config.yaml
encoder_arch: "convnext"
model: "image captioner"
dataset: "rendered solids tumbling over patterned floors"
train_examples: 195000
image_size: 64
crop_scale_min: 1
horizontal_flip: false
translate: 0.06
cutout: 0.4
tokenizer: "word"
vocab_size: 61
encoder_isotropic: false
encoder_norm: "layernorm"
encoder_activation: "geglu"
encoder_moe: "expert_choice"
encoder_num_experts: 8
encoder_moe_every: 1
encoder_expert_mlp_ratio: 1
encoder_experts_per_token: 1
encoder_shared_expert: false
encoder_patch_size: [4, 4]
encoder_conv_stem: false
encoder_depths: [3, 6, 3]
encoder_widths: [64, 128, 256]
encoder_kernel_size: 5
fusion: "cross_attention"
label_smoothing: 0.05
decoder_width: 192
decoder_layers: 8
decoder_norm: "layernorm"
decoder_norm_position: "pre"
decoder_activation: "swiglu"
decoder_mlp_ratio: 4
decoder_head_dim: 16
decoder_fused_qkv: false
decoder_bias: "qkv"
decoder_qk_norm: false
decoder_layer_scale_init: 0.01
decoder_parallel_block: false
decoder_inner_norm: false
decoder_positions: "sincos"
decoder_cross_attention_every: 1
decoder_tie_embeddings: false
residual_init: "zero_last"
optimizer: "adamw"
learning_rate: 0.0017
beta1: 0.9
beta2: 0.999
eps: 1e-08
gradient_noise: 0.3
max_steps: 5300
batch_size: 128
epochs: 3.5
lr_schedule: "wsd_sqrt"
decay_fraction: 0.4
final_lr_fraction: 0.1
warmup_steps: 150
weight_decay: 0.5
Rows from block 5 of the image encoder of a small image captioner, named by matrix and row number. Rows with one number within an expert belong to one neuron, the router's apart. Each number is 500 + 25 x the weight over its row's rms, rounded and kept within 0 to 999. All counts start at 0. Numbers have three digits each.
Before each expert's rows are labels from the 100 images, of 14976, where the router gives the expert most weight on average: "responds to" is what is common among them. Only what is clearly more common there than usual is listed. The data: rendered solids tumbling over patterned floors.
# router: router (encoder.blocks.5.mlp.router.weight, 8x128), inputs 0-127
# gate: expert gate (encoder.blocks.5.mlp.gate, 8x128x128), inputs 0-127
# up: expert up (encoder.blocks.5.mlp.up, 8x128x128), inputs 0-127
# down: expert down (encoder.blocks.5.mlp.down, 8x128x128, transposed), outputs 0-127

# expert 3
responds to: pink object; count: four; white object; grey object
router.3:517484493506462510522498508508502496495496485523497518470503512564478502515518561516488489475530485550506540530503465479481510544513492526500486492498520532517489521498472513487475535486515522483501448471452452504494494499517506511510549441486526450540481460481511519494460476503533466444475495475498501493534498495483480530491554455463541501512496517470522474497494525515509535516514
gate.0:518521538526529558498536518511509498494485519472485476501533497460482530523489495508504515503496501444531445468496525458486556507481495513530461486535512517491490509475508454492488498423466493530491512511471506485462501494501474494500454470473522484470510532506487518533539528530476524506506495509501510481559495480534538497517467499524471483505511501494513506508510529552519498459461
up.0:470510509490490485485454538452477517490489547501539510506482501483531513531500481471505468558531549543451529460494477504463493486514466490493512463508492545504514530522494477493489531537545482555490516554493490517494526475506508528463482469486519546532527504491515531507462500495484471495522488515533482479475477490491524483546456490477517503490531476490534497471521484497495508513481
down.0:539478511506510468538491468527490491477522532511493497529468479523529515523501523477511490490518523470500503494467500504510496566471487485497511508488512511462512464502486454527512491523489521499544518455528537452517437523470487513525509487482478458491550473507478473472533551488469508481526516480512514488498488493497552476475476448479475473466492503471497481431508522510475513490483
gate.1:475524504490514505448514487492497505469511479460455498506506534473498498493540493500481504521490487499527518469518461503516535473515461517548519488470507506521502510466493477508481491491527471484521497466475488537521481470521526472530471541509524473471460529485556478495545502555460479545441472480506526497491524520483486484496527533501505493541465487510454483524488525477558499485479
up.1:487535508538519492528465535493454481546525496454530472520511508474480484495495542509462517554510478473465539542513475524464507471495553544492507510495505489524509510521516486529515485496467486545469542482544504486456501533531492524467510509496513502460467535484522479492515491537516543488529456517518505481506480522531490495522503498489515480485514512508514546488494476472454494478471
down.1:525471479527496513490506534530475437497498454509506522441510455548478478504558519441518480470524492522469541489466467484497506502471504494474490487556531529513493504490492496484492526507468474517514490500500481496479503476497522466489522483507485497503517524512523486517508497509505434482487507502508470553482529447523520513505473539495491481502508507546497530518488469451489461480532
gate.2:525503458479457455451516505490483488490527530525459529510462533531494498463502482481496502520469474479475488523437499525529509563492489446505471496459510490491471471492486516521526528472524542454483510494504485470467537448494532486511509523496500506542483544481535491492502517490480536518464503491467486521459505509497507535490510484514522472516537471479507489505494505474490487492457
up.2:465488479504499521523491561489509481489502513508482511493472478510478508503481456497521531518544452438499514444512443556496524470472509495516495508460511533482525527512502498522483482482486506472541499500516513491521515528480486464453480509509502527517543537506515543527515493445503549473500493531498532447498524486518482526484496451494503481486497474517517477518489550534497490498517
down.2:524487499460516484488551504512474534507506514509511530515508510447524492478515453525498493501535497498488508540481487485509497487496517503475491493531497531500500464500488474522499486489461509516513489553503445508557526483495514508447485556533518489521537478580487529481501478505474543491505577494498512488486487515503466509466517523509494485509481510550514509506459496511502515550546
gate.3:466496512464499489521503467501486483463496481466524500477515507471520551522516512511501515510502497525496514502471508510511489534499520469441508491482508477513514494526517469526486480526484491511488526505463499453534531546526494498472546526441479474493458490480457517522493519511478503531523504554485464504438535512527486488516493491488490457515439483541509476473541498506439472510509
up.3:509492501524537526527444487475473540469504456485522509491489508524515479477486471508477503516487476534496487498536497534510492523509533486539463493531477466525514462530497474519477459514472534516509511469519482528512524439496487494504504474494475477504516482480509491452482480515477484452485519500482478486492525549440489515479473486462516519481482511441484466499484455458512532484456
down.3:488503543503465451517537514537486515507521541483508492538518531476510488443502520462536461498443480466534465490487459476494481447458502495471536520445515529506496480501498493459516514530484508518472487522479492516509488515491518509470525509493488514513459462485499468511509508507492489505478478459524475501491539583506508518486488515490502480493510483490561503521521468515503483514484
gate.4:529507549537491469489443472476517489492520556507488507478491536480544539503468494493512494536538529482478524467477497517489486474462512548452485483512481519505486490485488521536496491479476514503478502504482468447492511495553489471479497539554501562502531494515507516516507463472508495518485550504469504532508454498472484514482511486491527511496499523479555503459498509525504516506469
up.4:465480493449526485483540496489486480516539509530475512474539432491479494503501506503527501516512518514504498482534478482518486483474488526479532551507478488490480494510481535499447503514500476480493517479443508525512481486490483443477504479513515561518505532514553497490522475495520476468505491485520487465525522497517506513553513493503497529513517531501556493560480528490434497509473
down.4:483517527519512510545449466462517513464477490544525447471515475460484509480517526496557472484465480512492483464494445440505470507499511509486495527466548521518486482491482555461518542480507511512453522497514487536484488515501518520486514508520505476543509442492526550465530543509492484500494493523530508499512473472496500511516502545507505526480501487488518498500509493504478474505499
gate.5:513479509465487510447505517455541468478515538480485494491494493495509468545468562473493529534512525503488484480503436502464485534492515483523511502535521518457466509526484526513524455451494548487510494493494511474504490555479537489501503520530506463454475487497498498534515504514511504499502505532478509499514480522499513482484467444495475519477499538530465464487491476519487513551526
up.5:497524530494461563499472512514485503513508492549508443517499472503480518494483503488514566510530450540489465513462550520530478536477496494487508490477452477492470495492509516515539482523549499517480508551492459509511491523514463475519484489517518531518537468484482518505540509479495535505492481509495563499488531511514487478519532535474498475505515512510499473488550479468517510506526
down.5:472516491515443475507517472533510578494557498508510453491486512471519474504477484487522496471476523486544513547514461463494519524486462513496527523526495474487508500501457485499506474456472511493533519508526539482536478491479464464484484543534512454498486508519526527506537534517476507478471533509487513520507505475491545512529517488492502529483480486544507466502483462514509464509487
gate.6:467497480518518505433510531514515513549492460490523539487516553474487517487514495516487521503512470459516471518504473491466489474468529475508507508515532510515469494497480523469474467509526489514512487507527514489555546493492535460488501457560477485543511497518525464537482500493514487519464515473530491479453471504510517470470460469513500476528549499505533475504501506475539519479516
up.6:489475493489505489474493461549510504535493540528503514494467479477506469494478506480541469480551469524449507546487479526495488484478516487499496492531469526510445533512484465515472471486511541486467498471519455554497504462489512508491524491513511506495508515500449479528526515509464482474499505542539544498480469480495497499489479514427502531500488528559507504484530528515506531500494
down.6:493536470545530481472480454471480469480507453533454514470537481458474446469496471516472499515518534517494502508453493517456502495485507526502469487513500539522499526501536479493489511458560501498518495493526525537524499524545498457484510477464527502466511517513497488528476499527474494523502570506495475491540525500502519487535497492536504512500506491497497506509512489481484445511540
gate.7:500468510470528528515538514485486498506492484482518458507495477529527522489495448499475496507512500474486512539531466477493459474521517499543493514515476478477525530456501527505496535481478489459491537499511493538517542480461498442485560502495494526542530524496511489467504454523453499480478486526515500502494513495501500504556495504494485446486542468513508507512519526486516497564449
up.7:496443469532511500490468507522510466479478532476482527559461472485520499475503458527459498478547549503509517480535494465507543500492508595502513464475483485511511495512515487460503486458492522515505478485483527504516528475486499494507535486502496527523447495520490450483530502529552504519540498522464480497486536499477515491480532495525538523503505494503497517524490522486518493509507
down.7:512490509559471511469443491488517519472436513519508502505522517451532511453492528510517519481480533449469488502469481523473469470510495510503504464441531524480470526484537522535498461489496522523528514468485506452503487504479525487530507519499533514489471472492502522518476504510517482464495467504489492516517502513516539515490561534501510476507518504484460517477553490510534526480522

# expert 0
responds to: orange object; count: four; yellow object; brown object
router.0:495493482511488476479535517515511498527476507527486505474518515495463528522562510498427541456482474554498468474483494505463497517548512484465495499503494478508478522546476500486501510518505479458506475504506462522437480495515503501507516456519531507501502529489507538515472524506538520482466490484486474519536499494468539484504562465503486516508522501493553465489516513544513458490506
gate.0:541512490501453511490521557483505516479506458457514491495465557516495501492503506499489493509481512485478466515494514493454523516447494485499509497529468501458518516490512493515504508497491441505506462503468504516514549519489501509512512519518501483568467546473489493530461494489534482538471506523551457459493556509490494513528484527542536498531484530482487491504547504532506510516525
up.0:506507498533486487513518492542466541524505443459520486500482485459514536530495561470496468509501496479474538486512494505475503505503551480473483511512469514467529516474526531487560455520517496486530489442527525485475475471464517511492504522490497528502516464452511532482484488500482499488494515522487511508519483512490490487435519457469507523515506541508478502481468487488460544472518
down.0:535500505512499512503532500493517506503447467507517490495504490493487542494517503502493555465544494483472488515544482516475494488497526524513498462491519488473523527470554518507534516496482543457459524490556496496481529502478471508496488533484515494496493460500447526526506471495525452488519480495463469524503532533484469481474505512546518428497549501477495498479522559483502495524487
gate.1:471490478498497522478520516545517453503484547516506496547486500474501509520504490531463481505528476456544495515533541551512527507512484471516499509477468526525487476517507495502476500494477482480512511515533487466515486493493489510451494503483516507462511515466515516497488471458452515490484521525522491514471473484499498482528418446538519504515467471547491469541512511496499561529485
up.1:530516474477496504538465463498555467495523472502462513485525510495449499468511478500488488522490516506496485475488486478499523486493471479483505518532467486510487471494500505504452446500512519488456509478493487488490511470521489490524485465515540492517518505535506493541519465467466505554494437488447500512524474537485477542529519507529464540485510471460512541490494524477521454471464
down.1:487464523463518459507519516493469511508467459547463527502528508485528496513461486547546506512487494478491518510493485516505455513535487447495510539499495489510498513512483566555509524506479471478488449490523492512503519479478450497441524475492552498500486517488484495518484505495505492503530535478501480479502521510483488488511484522494489490434482480499540456492468552511503510535472
gate.2:452453476512469518478528481501503523464518484507460491508509523480488459526467483516509495537502527501477522463478522513493530475529483477538535540500542491497519517471532479522489504530494534498538506509534520499510493524471455505523515493512497498499479526470481448521502500472462461483512518522563491501523512478480445508517487501481540483481480530538550468492502509514525504477564
up.2:461490537490512461518501513459487459523494541545530547472491500479513496522459476486538534489465503507529535484463516506516483505519518468504519516484511472475520510507534476513509486454491496484505532509502500485439502499463439498455502493523507483520492486472530508498486494487473537485474528510471474509519463558527479501495453495479522458471475533520474486496507506514481548488541
down.2:519515483476516524519495510489515568517503550545500529548520507494481478523519478535496451503469507519495509491532483491524510522522495512497483479502483517468529542486504506450460482520461484510485451539461500478452500469508467486498523475518470519510495503486473526539495509501544485466558533515504489527517472478490468474519522496461498457507510506502538499514520542495514532499448
gate.3:486532493532518500471494440505540536495524503524510468491490503536541502464469464503516525472510539499526486520474496502528493522501479536474516488516496517542519525470551514512465525548510480464552458465531515479472501508477473503509487543485470475488483498552514488519496506513471534485495509550488511509509451497532492478513483532495494512525447455461504502522501505519516458516491
up.3:448484475508482499511485474518514481534488498504507522468527505490487479500511535511530478496481522474497532477481463449469475499504520537456543498553462523535463518500464497517472553494504498505507458455496494477512512496532506478452538485503540507430506495501540517472543493499558503484526508511508527497473451499500491526479509497519469493515466486488516528471523520472478471514486
down.3:499510513515473477471504502507507484531455451546505502496490484492540519536451478493513503518514531540494529465492517508510552513506482507495459492494474481494459465522494504469476533478489493481475530518507527475543508473467487504492482463513528470490503482513524436514496471449424495507520507531501537500549525449540511523476498495489489537528509499508486522515502551527509510495479
gate.4:566480465502466495496522490517489474484452499422510522507498515538525501516531486529519434479464527502524509504482476520514502499514501480533522527485547464476517511443521503487503512488478540543486463468478483515555498505492486508513510489492503530515493528527471487457524514524537509471526500477525493495518582497518503520494522475480486528506521528496513497499499492513468522512511
up.4:489508473492460470521491444503492484487500488540496489497454482480482502476487508520500473517456497518476511473458493527508480511473478491502498498553525516507530495452502518502507507545469475462484503510510547511532509468484540446448513513501536477559527480520493508512496537462470506514464504497449482533487461503472529512499501503473476505492450486485461528487520534487523510524455
down.4:454486508456529539446473480522522546509467512499470545522560522466540512553502503447512506496527508492520536502534516520463532509514519540503514497531496522479482468487532481499500489492518477516474522501456492514526474521490455504528517506497509523471536453488485536447531504476531489479511518491507479466491550482461519476492489480501474514478515489483504529498505496518479502499483
gate.5:537560467501504494495484497515531468443513515496527497530454477514466467503537462503479519514480493496487485470498499467481474498493529531484523542533465544494504556484466475507487497502442471499502471505540530494531507536506500514503492492496491493499477551506540484483526504474484484508454507524498517491504510473507472491458464542514503525460532544502511494525519480541495506486443
up.5:509487532527501524500510469488499482542484483447526530529524492528439521479492474442490530486462468474498476521492483529506495509483509517441507486484447477487503499537478467485532517523472469509544481520484496517511470526463505495507532468471500507478497545486497494534490518494489538481536495516507512454461510540482480509495498541532477493482519511483483473503467431495538503502503
down.5:494480500502501502514518439492532510537490490505533510496514487516494503504461455523502477502516474457439493521512548502503527487495470464470554561535479490471503518512481524502544518545535477493502541466532505485482498533468446546500494526483466538526518471488488485500517486516501499485507489475499479488462530491536484530532487487529499504476503512513569498472524498516475498524524
gate.6:497482477469494499475512448539529502537516525534510512466502515472508511489488494500516463506495512467542515512515522467481504498479471510468476500478517539510508510452509524518488498477528492462506471539479532426503504464497534528481529540483508471514486454469458498522481500469523489495433462486506491544477445524516469484513485485461458486512521470497519494537507491515488494471518
up.6:531522569527533505497555530448508524503504486500478513473502459478473467471516488531541454510512472483493478475499482478520512536501502464478490485521513498487516501542521502506503468485431528505527513510559464454499494478511524493557480519504512506489493516513493517497512496529509488523490514494521533510498590480507527483472523507509513502518498523517533509497507544494513523470527
down.6:481536548503494499510473511501495482503507502506482517482490510461481561493523495562504470514496505489528519492515503512556492537498511498505508482512513489495542543472492502517497499456475516501493494524529521497474507486498512513465459496499537474496489524486460516505505509545532495520518537460426553506431500482493473508524464434510486471484484486499472497533458482493545500473527
gate.7:450499513515511556502456508508481505484497475522508509483538513476529476543531520481507508511459490479465512510454462477513444490497467522476466504524499512482520522504492500513557511498495483473504485476510505520477546487492584495498492475497544509505495463515482520458490506472494465501493464496473521493463494446571467489498489509514499513466540495515484503500516461472466503497507
up.7:495521550521469527482455500541544456493515517462484518472461496489481480513545503453488489483490541503497504527505539471539462506485499501509557478478511487503507479488503501505506512462498513504492519487524511508512509466493516490462514556506508475544494540484492481509524504495480480490471496504512492451502499517508491491515530503506545486474524505454555458487448548545527488487450
down.7:508552486488495509467477509482530461507515502459552481489516482503510483555484499472487522484489509463515524482484501526519527524481462490488528559470505497487489531504553493523459506444506530476506509506480488463534508548509523485520489526504466491497494521518458484540526532473473502492559522547504497487478510499496443462527536497481473476469485530521528484519521507506525489474502

# expert 7
responds to: black object; brown object; its colour: black
router.7:491495504487473481503500519524500506521485525488500495543524504509493580512523515506474503515517505539508472504495534453447479457526531490496454494514463455457499521502511492481516485515492480479493454536484475466433500496486510470512504540519545496485514515517493510523535505478515511493505571474469481529510526518465498510489543457496460493523480504510538517452478484530508488503518
gate.0:501452489536503510464498550519462486484550506493467525473556505528527489516503470477474509476538521490486477519485444498488543479566514506439493513525516479486494487530485465471517532497477510494537496521538519503506485470509489497514457515475488447503528510478515477514512493529501501531478525479472478455497496528510486495463478474514497498534500506481541460494500506483494491456458
up.0:513457482509508481485463516504505522512472543506534526483490480499517506501491542492483479479473498517505514498482493488470495452479511479473462448477480507523469480496522539494517538472506539501508518459486523490496534496534448456554529507571481500516499507516540517454470513447541479547520493484485521536519478505455483489474500488531489458484479512509477484491482491466492484531495
down.0:501494515493475491466446545489470476473556507489514490487500499543486497500538454460517515493490483533498493513490514491458501492467481508488513509517489545511493471494540477469513472486472527471523510513507520500500512512508489490484532504503492540515489552480508512506471504519496549530475491495454503516506478439477515546542547535474486521506523526541488521486522497559512532434489
gate.1:508510468477495547467527521534512506515478532468520497499483478536533507511530510488516515484514496475481470510550514501522525505495528465470532520474505508476490504497409504464496486457519496461497487549479483484514508463535479480515491510480504518442474509474481510491509539478487524489525483475548468517403497490494493502499500500527503522478497471520500485488477497487479463537501
up.1:514506481484518529522511448477512478487462510482499487503497461514512513482535501498537480470526495502493464489530485456517496494517511490462515567513491516543493501529458524500453485487542543525491490478488529497500493486447501456510481474511517464499492498521538469548508465445510512480505549483527495515528516514507440509553503475510527507496538547503523525491500504500550489503493
down.1:486491467471489550508485489553528527486487495551506487531489494546473493492494491540512509469518498506515476491499492479496523471504519516505488531471536515510513478517504518445500507482508508515496514463502500461464445490454465487483530517534488507448503536527573472468480490515437526500506484512522505525515524513523515515515538507522510470494494458477496539508472528471444477506503
gate.2:466507526525504508518503468500510500530449460502492495502501472429514459509499510507502502502499498461566526536558533489469520503514508479528484495484466537515464544496482459514508492485535494546530511491482477492499531473546488538516506468506494491493497475513535544532521517500478455521494491528490502493485483496520489511531472557509492449488525517516494480533512449529500476488478
up.2:476500505476477511507469512527525518548496502523520433503464498502502524522505495514490540502502502511489526514514492509545479540442509493504540485495495522473468496512490500492526490468517515511506510496497502492522482475555531447485539509537473541505453523488507540495510507497509501514471514509522513497514476503513513478519544535573480536514511522538434453472507520508545482525535
down.2:503514544501483504499513496459480517441562468466497501520524478492460516496508522534522522445493477529516536457509483447519501528505514511526517491487553494491446462504514515481517512472517480446537443511474504515515491514497507453499468515471541530499544475494490510536506477481458481498487500492527513514484477485487511492514515461554516501468483457491503502524488484501487498475507
gate.3:519541504480553504491464515526503477480482505509501497464485517474509495539505489518453525534504494493472498499496521550492486493489521533515480492469496502489466530494478481477503553578550518511510529512555498532477465485511506482493495500503513496482526532500477438522459505508536549521506524540519511478463482513544507492517495469509474470511542509465509467489489488511519454523469
up.3:483497471508527519507512513483507527542483447490539520489531483493510440444490531481498491522471507449457448473510478496480456498483439466509488490539471455535539500478452482455508485518510495483504538521505489470488505494546517452506492486509511509518492498529482514480537514501504536516504523497508566511481484521483482469489524496523496490530489532547484505515484511506503509500477
down.3:503512477516483520470550499493471457521492520536533486474453508500478514490524511465481486482509457524520488474483513539549504493526468515501558534564521519448510493538486521467521519496531521469491498483519532505506476467523466486494512530499472479484514520528509499484518477492476504450467489521491506460496538502487524487504498493467462488548463522500433484522495490509525499530479
gate.4:491514481518541502493457512495481455501500502541485510522518504505492569510482519474495476498480494493529492510508467484481504506533445498471479488498496468460486485473487522500518481527507520478498506484506473520510540534509503468485519522496493462518510500443527501467489514570500529492486453466453509483439466521545488497539501492499548531522470513524478538484493554507489539499525
up.4:523503526507537523513511488501498538469488491475533485512521528511472527530507495519515498514509489494459441512493560555503498451500514486470521506489506515508516518472459530527529528525491471537477539552556469497518480482521465482516457487555497517481470489499464533531465522489516517528476491529477520510533510451503529491533494493519520507538487537505502529532490500489499487489533
down.4:461499472475489465471508468485500508504478503486472550471498448491491436506489470488501509499532515455541509551481488480451476496486504465502503480508469544540517519469478468518513512486536473507516485505514497537503500491475496553516489478510472503521518509502455495503470444501546467531494529519476532505489544532461505469523521478485501526521490515500532477515527489526500499471449
gate.5:526524527463547458496509464544486512496542502504523479505492495493488503486501536509475460486504473530493518526490514483463500533519440494471491494485527496476504509490516504523533499514525496550530480488495500481520452507532462518492492565504476505519500500493462493517473467460520480489469512507499475458473505486552463458516530467487507542523493491508499514511499522540458507451559
up.5:515516458497510503495515559511476466490489503452511533553460535500514468521510477465491555494490496473520525479517497498525469500501487525514500530481507530489480525492494497510528549484538502499489487456494510500521502457428513497499495514513533517452506500535518499500486468484496513463546509489493475485516504465460515484450486492458476512518534517507458447497539486543478528507484
down.5:507493495511479509468504516478523518507499567494431481486478516502518526468490496486558516505495484516498489450487502511489513513505514531497520512462501486462541467474504538486525497500479472492514521553471466498466480499460526477509448490505511512499465528478489493512505460482515461474512494555444505505492521480511513504487507457515471535493431507521474499499464457510517494466461
gate.6:462513474520483482501485493446449446551457521514560496531499487499474502482512522464508507487500506533514494525479496531480509510521505515506491514550510473554504550491521522483472536484496490529461506481461490477500564495454506497524472473519501516505521450513518471490511499490434484502486511484507467500520514556489516494510490510478485496494491467507547521524483474529525488519504
up.6:489498490501490494486534508543515521513483496554501489509470501503469480501518476561480471503479534489483501521536534512470510499501526449445488495538486476507463470502506496523461518574508531431475506488503531525475487544498554505507459494463494482474495484476474493505502504473473504485524499508508497497496451476483506498539526535499489503518494514509529466545528466463508473491531
down.6:511517452534477519461496531502521472466505547458524510490487529515503487514510498508495471527459479542501501505507513486493511498471470452516503518503474492486491518581503537504489525486472502498513504547487480480540517513511495523495488555477491496550539503533464534460488515466528509519467524473483506534484556470502507525517459500520483468505483502500474523454498504544467496497468
gate.7:510532530455507519492491506495474537481531479515503472479491492527496461484500504528504519520526535505456493505511556519543513495513482481504478482533460470532525516503479521506484493498489503500480534520524430500465514514542517533510461480536505469518548499511515468480509552526502530510482524555489485579555497506485511481468473473537474484494501506521526465503499502488496479489500
up.7:499483548499509549496486497509495542502483478493502485507504532493496494528548469549502545490491510524478519490468496499522499474497492520472467504507495545475444525546449475500481503476527468502472497484470493497530495486465531453490524451517508491489522504532478555463489536517502475524464513533456484529461487506516493531493482480461534476498480527505457535502511521546515476477509
down.7:503506509493473543493490479499555522528496507556466500540520509480502470472514525495495478479541479530501493479479489458473490494493519483532508489490486515484558526504464533515473525504521461527514496488486502488533527526532493484537485521532522518516500506577516509498556467510503465516509434515490507510501499523509487475500498478494518514503543435520527502531499536508549470495531

# expert 1
responds to: count: one
router.1:499515501496462529474542520464488543535477494507496523529499454437519490526506467496457486467502524469481513515515492491502452496558493527469508487519517495488491508507511524484535514519502479504514510507514470495492552513472495505474498444499484539499546510471477455525552508523501495459467540461550483542511507492506485490497474459526494518545474503476513492501502482516517525516455
gate.0:502517491484502477480531491528464499493509482477510498537536463541506480550509514485498515475533494505509481507491508475493485488583514516469506501529456503529481497522502471527484492478482517525479550496492491463502543536488481489525512539468505541526480532465471542464543514522470475422494490500482515504536512477557514468520499536469470506511515513480479468476505499499478489502509
up.0:472523506522535482469517492524538497498549482510503501487521502511466465494488495505460518452478509497476516465517454502519513474512464473521468476477526472455558490418514559521515472486534472447477527501506512479510489531519518518501504481526480517511497520484508488470527550509477476507507544534511490501499541454478532488524497495500492530483487476506479497514524503497474480456489
down.0:506510522534492463478495505505508489561479438517448497464467505492460472509500465498497521488496490481498479476513498535484468477475536499456500498463465495527503498510488508513523559520472486509473481485470504487521466511471514470465527500490547482486488510509511541494505464507480577532440529532498484479498505552464481510518501491499514472518507520465480535489471487504510493461511
gate.1:510528502478486515488489436490478517501517484516495496508506489535503509529518450473477483476503513479523515442477511491493468477518460506480489475507508473495502454544482532481499539454542464470516467494489434496512510486501508477494455494490499531521481501528479478487489461498508528434522486503531498510510497524524500533510487467489508451534506464506578497503478468492550512495487
up.1:445491483515509466495455510527493514480464501540462492478477488546484439492495465522506503541467441505518498513502521493491501488492511457535499493467473500529480472552449512480512539461487511525522448509499492478491476497546478491472484501517527484508512487466517523535485538494536490479486512538482479529520505470521487469473508502562508488472495490547500494498515512495479507521537
down.1:543542486500445515470468512503526489494523456525512501487473530482524433526504475501485528565480517506516453484473467450510499533494520490525492484527495501485528508494480538503531470504499508494478481514500499484485529515533531506522521448503478529480489464537531506518543443495517512484513457499514487523469500501474516521490500463492467491492524519519510484508495482432476531481512
gate.2:489520532503490508493491527469511502456473503488497475555531500527519483512522489490482496522498509471539490484464475506473535554511535488505483552505465480463474540502518488547497508459491507491499477468516452437548522537531493506496465520497518503516498462502526481514515480456477504491509480479544501501501495500532493492499451472550529519487475540514476483510487556453499512494505
up.2:525510536511517515499456506483545508519532547501474493471524527483499470482517496505503471489481530474486494523483480500538480478523525494463506459486514521501506491490489470508504480521450475516490491494473509489549549553459464501507482475471506508490526509492487469518481512495553479507476487465493475489503518450498481552515461465541486457472457471517481498504524501480500479552560
down.2:518502513536497518485499497460468508518503481518472524494492473474470502498518519474504493549540549528543492571469531436486472508490529465508535488546487535481482516516472455514518483513472481481498437511490487497455497511528497483450532517436473502485484559527522499545522496519505499507479479487475477495537500491464480494530509513515524490498506506492490467505495522511491499500492
gate.3:531509492506535494477525506472538501519531481553481471468495497522512495496493511510476541494455459533488512473481503520495491488514503503526516516537499483499536528513511529488494477487492484459475463503474537548519533530504477489532498479484456512507491501486469485511532535448487483509529487504491474467501496538452482483497497558476459522484516533436525484545535495518496533529453
up.3:494515524553474481489471494495533534490469491516496527504516473522499421482495491537487508481517516448557514508496571509464532521527513449492531462532515529530507509486517511480475507510526493522470532536518485498518481512500531479466522483470490536533456510530492504482509462527520499504473480487509466455492479485524484529514523474511508482486483484518543529461506482497506530492510
down.3:450477497500428496478480512495494444503466484537539451535533481516501442464494487538485480512507487495477538496514513493490522502512515505522487506492473486500514468481483485495484467490426491494510509513482537538543519499524486505492479471501505501512504478537490501467507470523499484505470511526444507516432476517465480502497536517499478496494524488446468469480477512498492515510544
gate.4:512506491486473507512492473518527516494535532501463532545524529483498477521488461508529465556508524458500513504500508476536454503464475505481479475476451505460509495503534450537509475486516479506532516494503483514528547530482486522454494449494497497519517514474473554488485532508469486458524525486521484535505494518511489528510454497507494545535497463535522509534475479482521463487495
up.4:543448533477512464534461526527497453491484502475503489485462500517510510552513510476516518507485509509471516473490482526505498497496527518536507502440506495506463497507470524486503490523461484500551495522483495441503468500483551482500465528541516488446507535503476502539441492481508520544501480519520507511500488464477507505503558462478472494457496497517502485501540504514497517473531
down.4:501515510478487498476494512515493519495485502537490456471492460520521480512532448465483567538455522482533488513510527548546499506507516489501507498489438493505512446473518496493511455499498494542526533470520454521507488529479472464477473517509507489449477503484533482491527507521507525470466484500501506515492476425516509494473456521503496467512506487501477534499470490480484464487520
gate.5:497483492454505509534512475532485489505517506447479532507494515489443470511519485490513471502477504499496520503482494517521483449524497500519469486471533484560496484511469507475531473534499463504511457512494515504491471518478500508471544484472479512531530520468493499523508486504513454487507560486493468463494536441501481485521525542452513511464541497538439498450494518515501513501482
up.5:467481481504467490521473490526495480461502505471526458523513466517504554518545511406517516534453535479511479488507484480513486483507477441485478505502511476529492522508498556502488484516484541487519545518492517524500528524509449475508501524481497476508491522499510475500522472474472474524548471527528487520506537518466481507504527519501514501481464510527531481547512512515509520522478
down.5:493516490544531498510548495470486472517536523513474486529512475495496476485476491546477502526490480496512474518522513494508486508500492458456486502499474507488494503437496482512537451542520519482504508528454463467471526497543503482494498497518470512472509454489511517506487449514497489489521488463518492525493525463551471462490509516562497490532445487481464521475559505509480470513525
gate.6:516503494489502533513503509485596495467481522505484521522446476469496475528489491477508458497478503471509529434479489500508476541488506505489515511469547495538503456504543500468514539518483489531510516485476549497509500494487541476481537497483487521473467474499486481499531485518477525472520536518535488486502499476500498457525467497511468465513518496459539458516524519506471533517494
up.6:481494494492482503508534497468550518473520469486459468542456515485490463509490464464501461468502533487444523468511493488546488539552519461472530512539507499522539510529492493487516538512487454501492503462503489493479527477505552517495492496494508527486536491484500541471513529509452488478529488517526491476525485492516491473519440558525494497480518505465532472504495518504498501504489
down.6:481521455502480502518544479523502501506492500526520517545444457539520500532529483492509483464519462505493513506527514491496504499526566468490485500488465477454506510548461469447518512483506511495481538517508524515482495530530502485487548491521522481457544491501471524508472469472532485498474531486510514470505479520526545479512451508481480513563495519510482494522479488500492455498506
gate.7:508496509467491473505541514500446510546508485510530528491471490484479455506470513503487512511499491490527481559500545494486545479488489524491476438505515503543508499492481478479495514497511472551485530521520506467515504494466491503478515462492473511504524506491503459507517506513500461532444487481525467528462520491503545464532509481548536507498494511506465476500522424482448516519495
up.7:507516516470470501479534497555486534535471512481522527500509455474510472542492507518446499504476473474489492487515497537459474499508507493470491455500561518529459503527505494533506481464475505512542519494485509498497532500484542520470511474484488528506531519477465480504510515545533461505521509495492453494489458487490531482502536496512544515520462485513489451538515465504453490520529
down.7:480539495480511450505499529488516477489461495507480493511496442506457500509463512482502463453492501499486526423534467484461511550483511491510542508497469481489505495486500476501516503512523533488503559468477543469533499499504481476550535513484514483499506520448501487520491492494478558463527497503511527513489510482525493458472473464491525490506512465492529485503542524519503504450511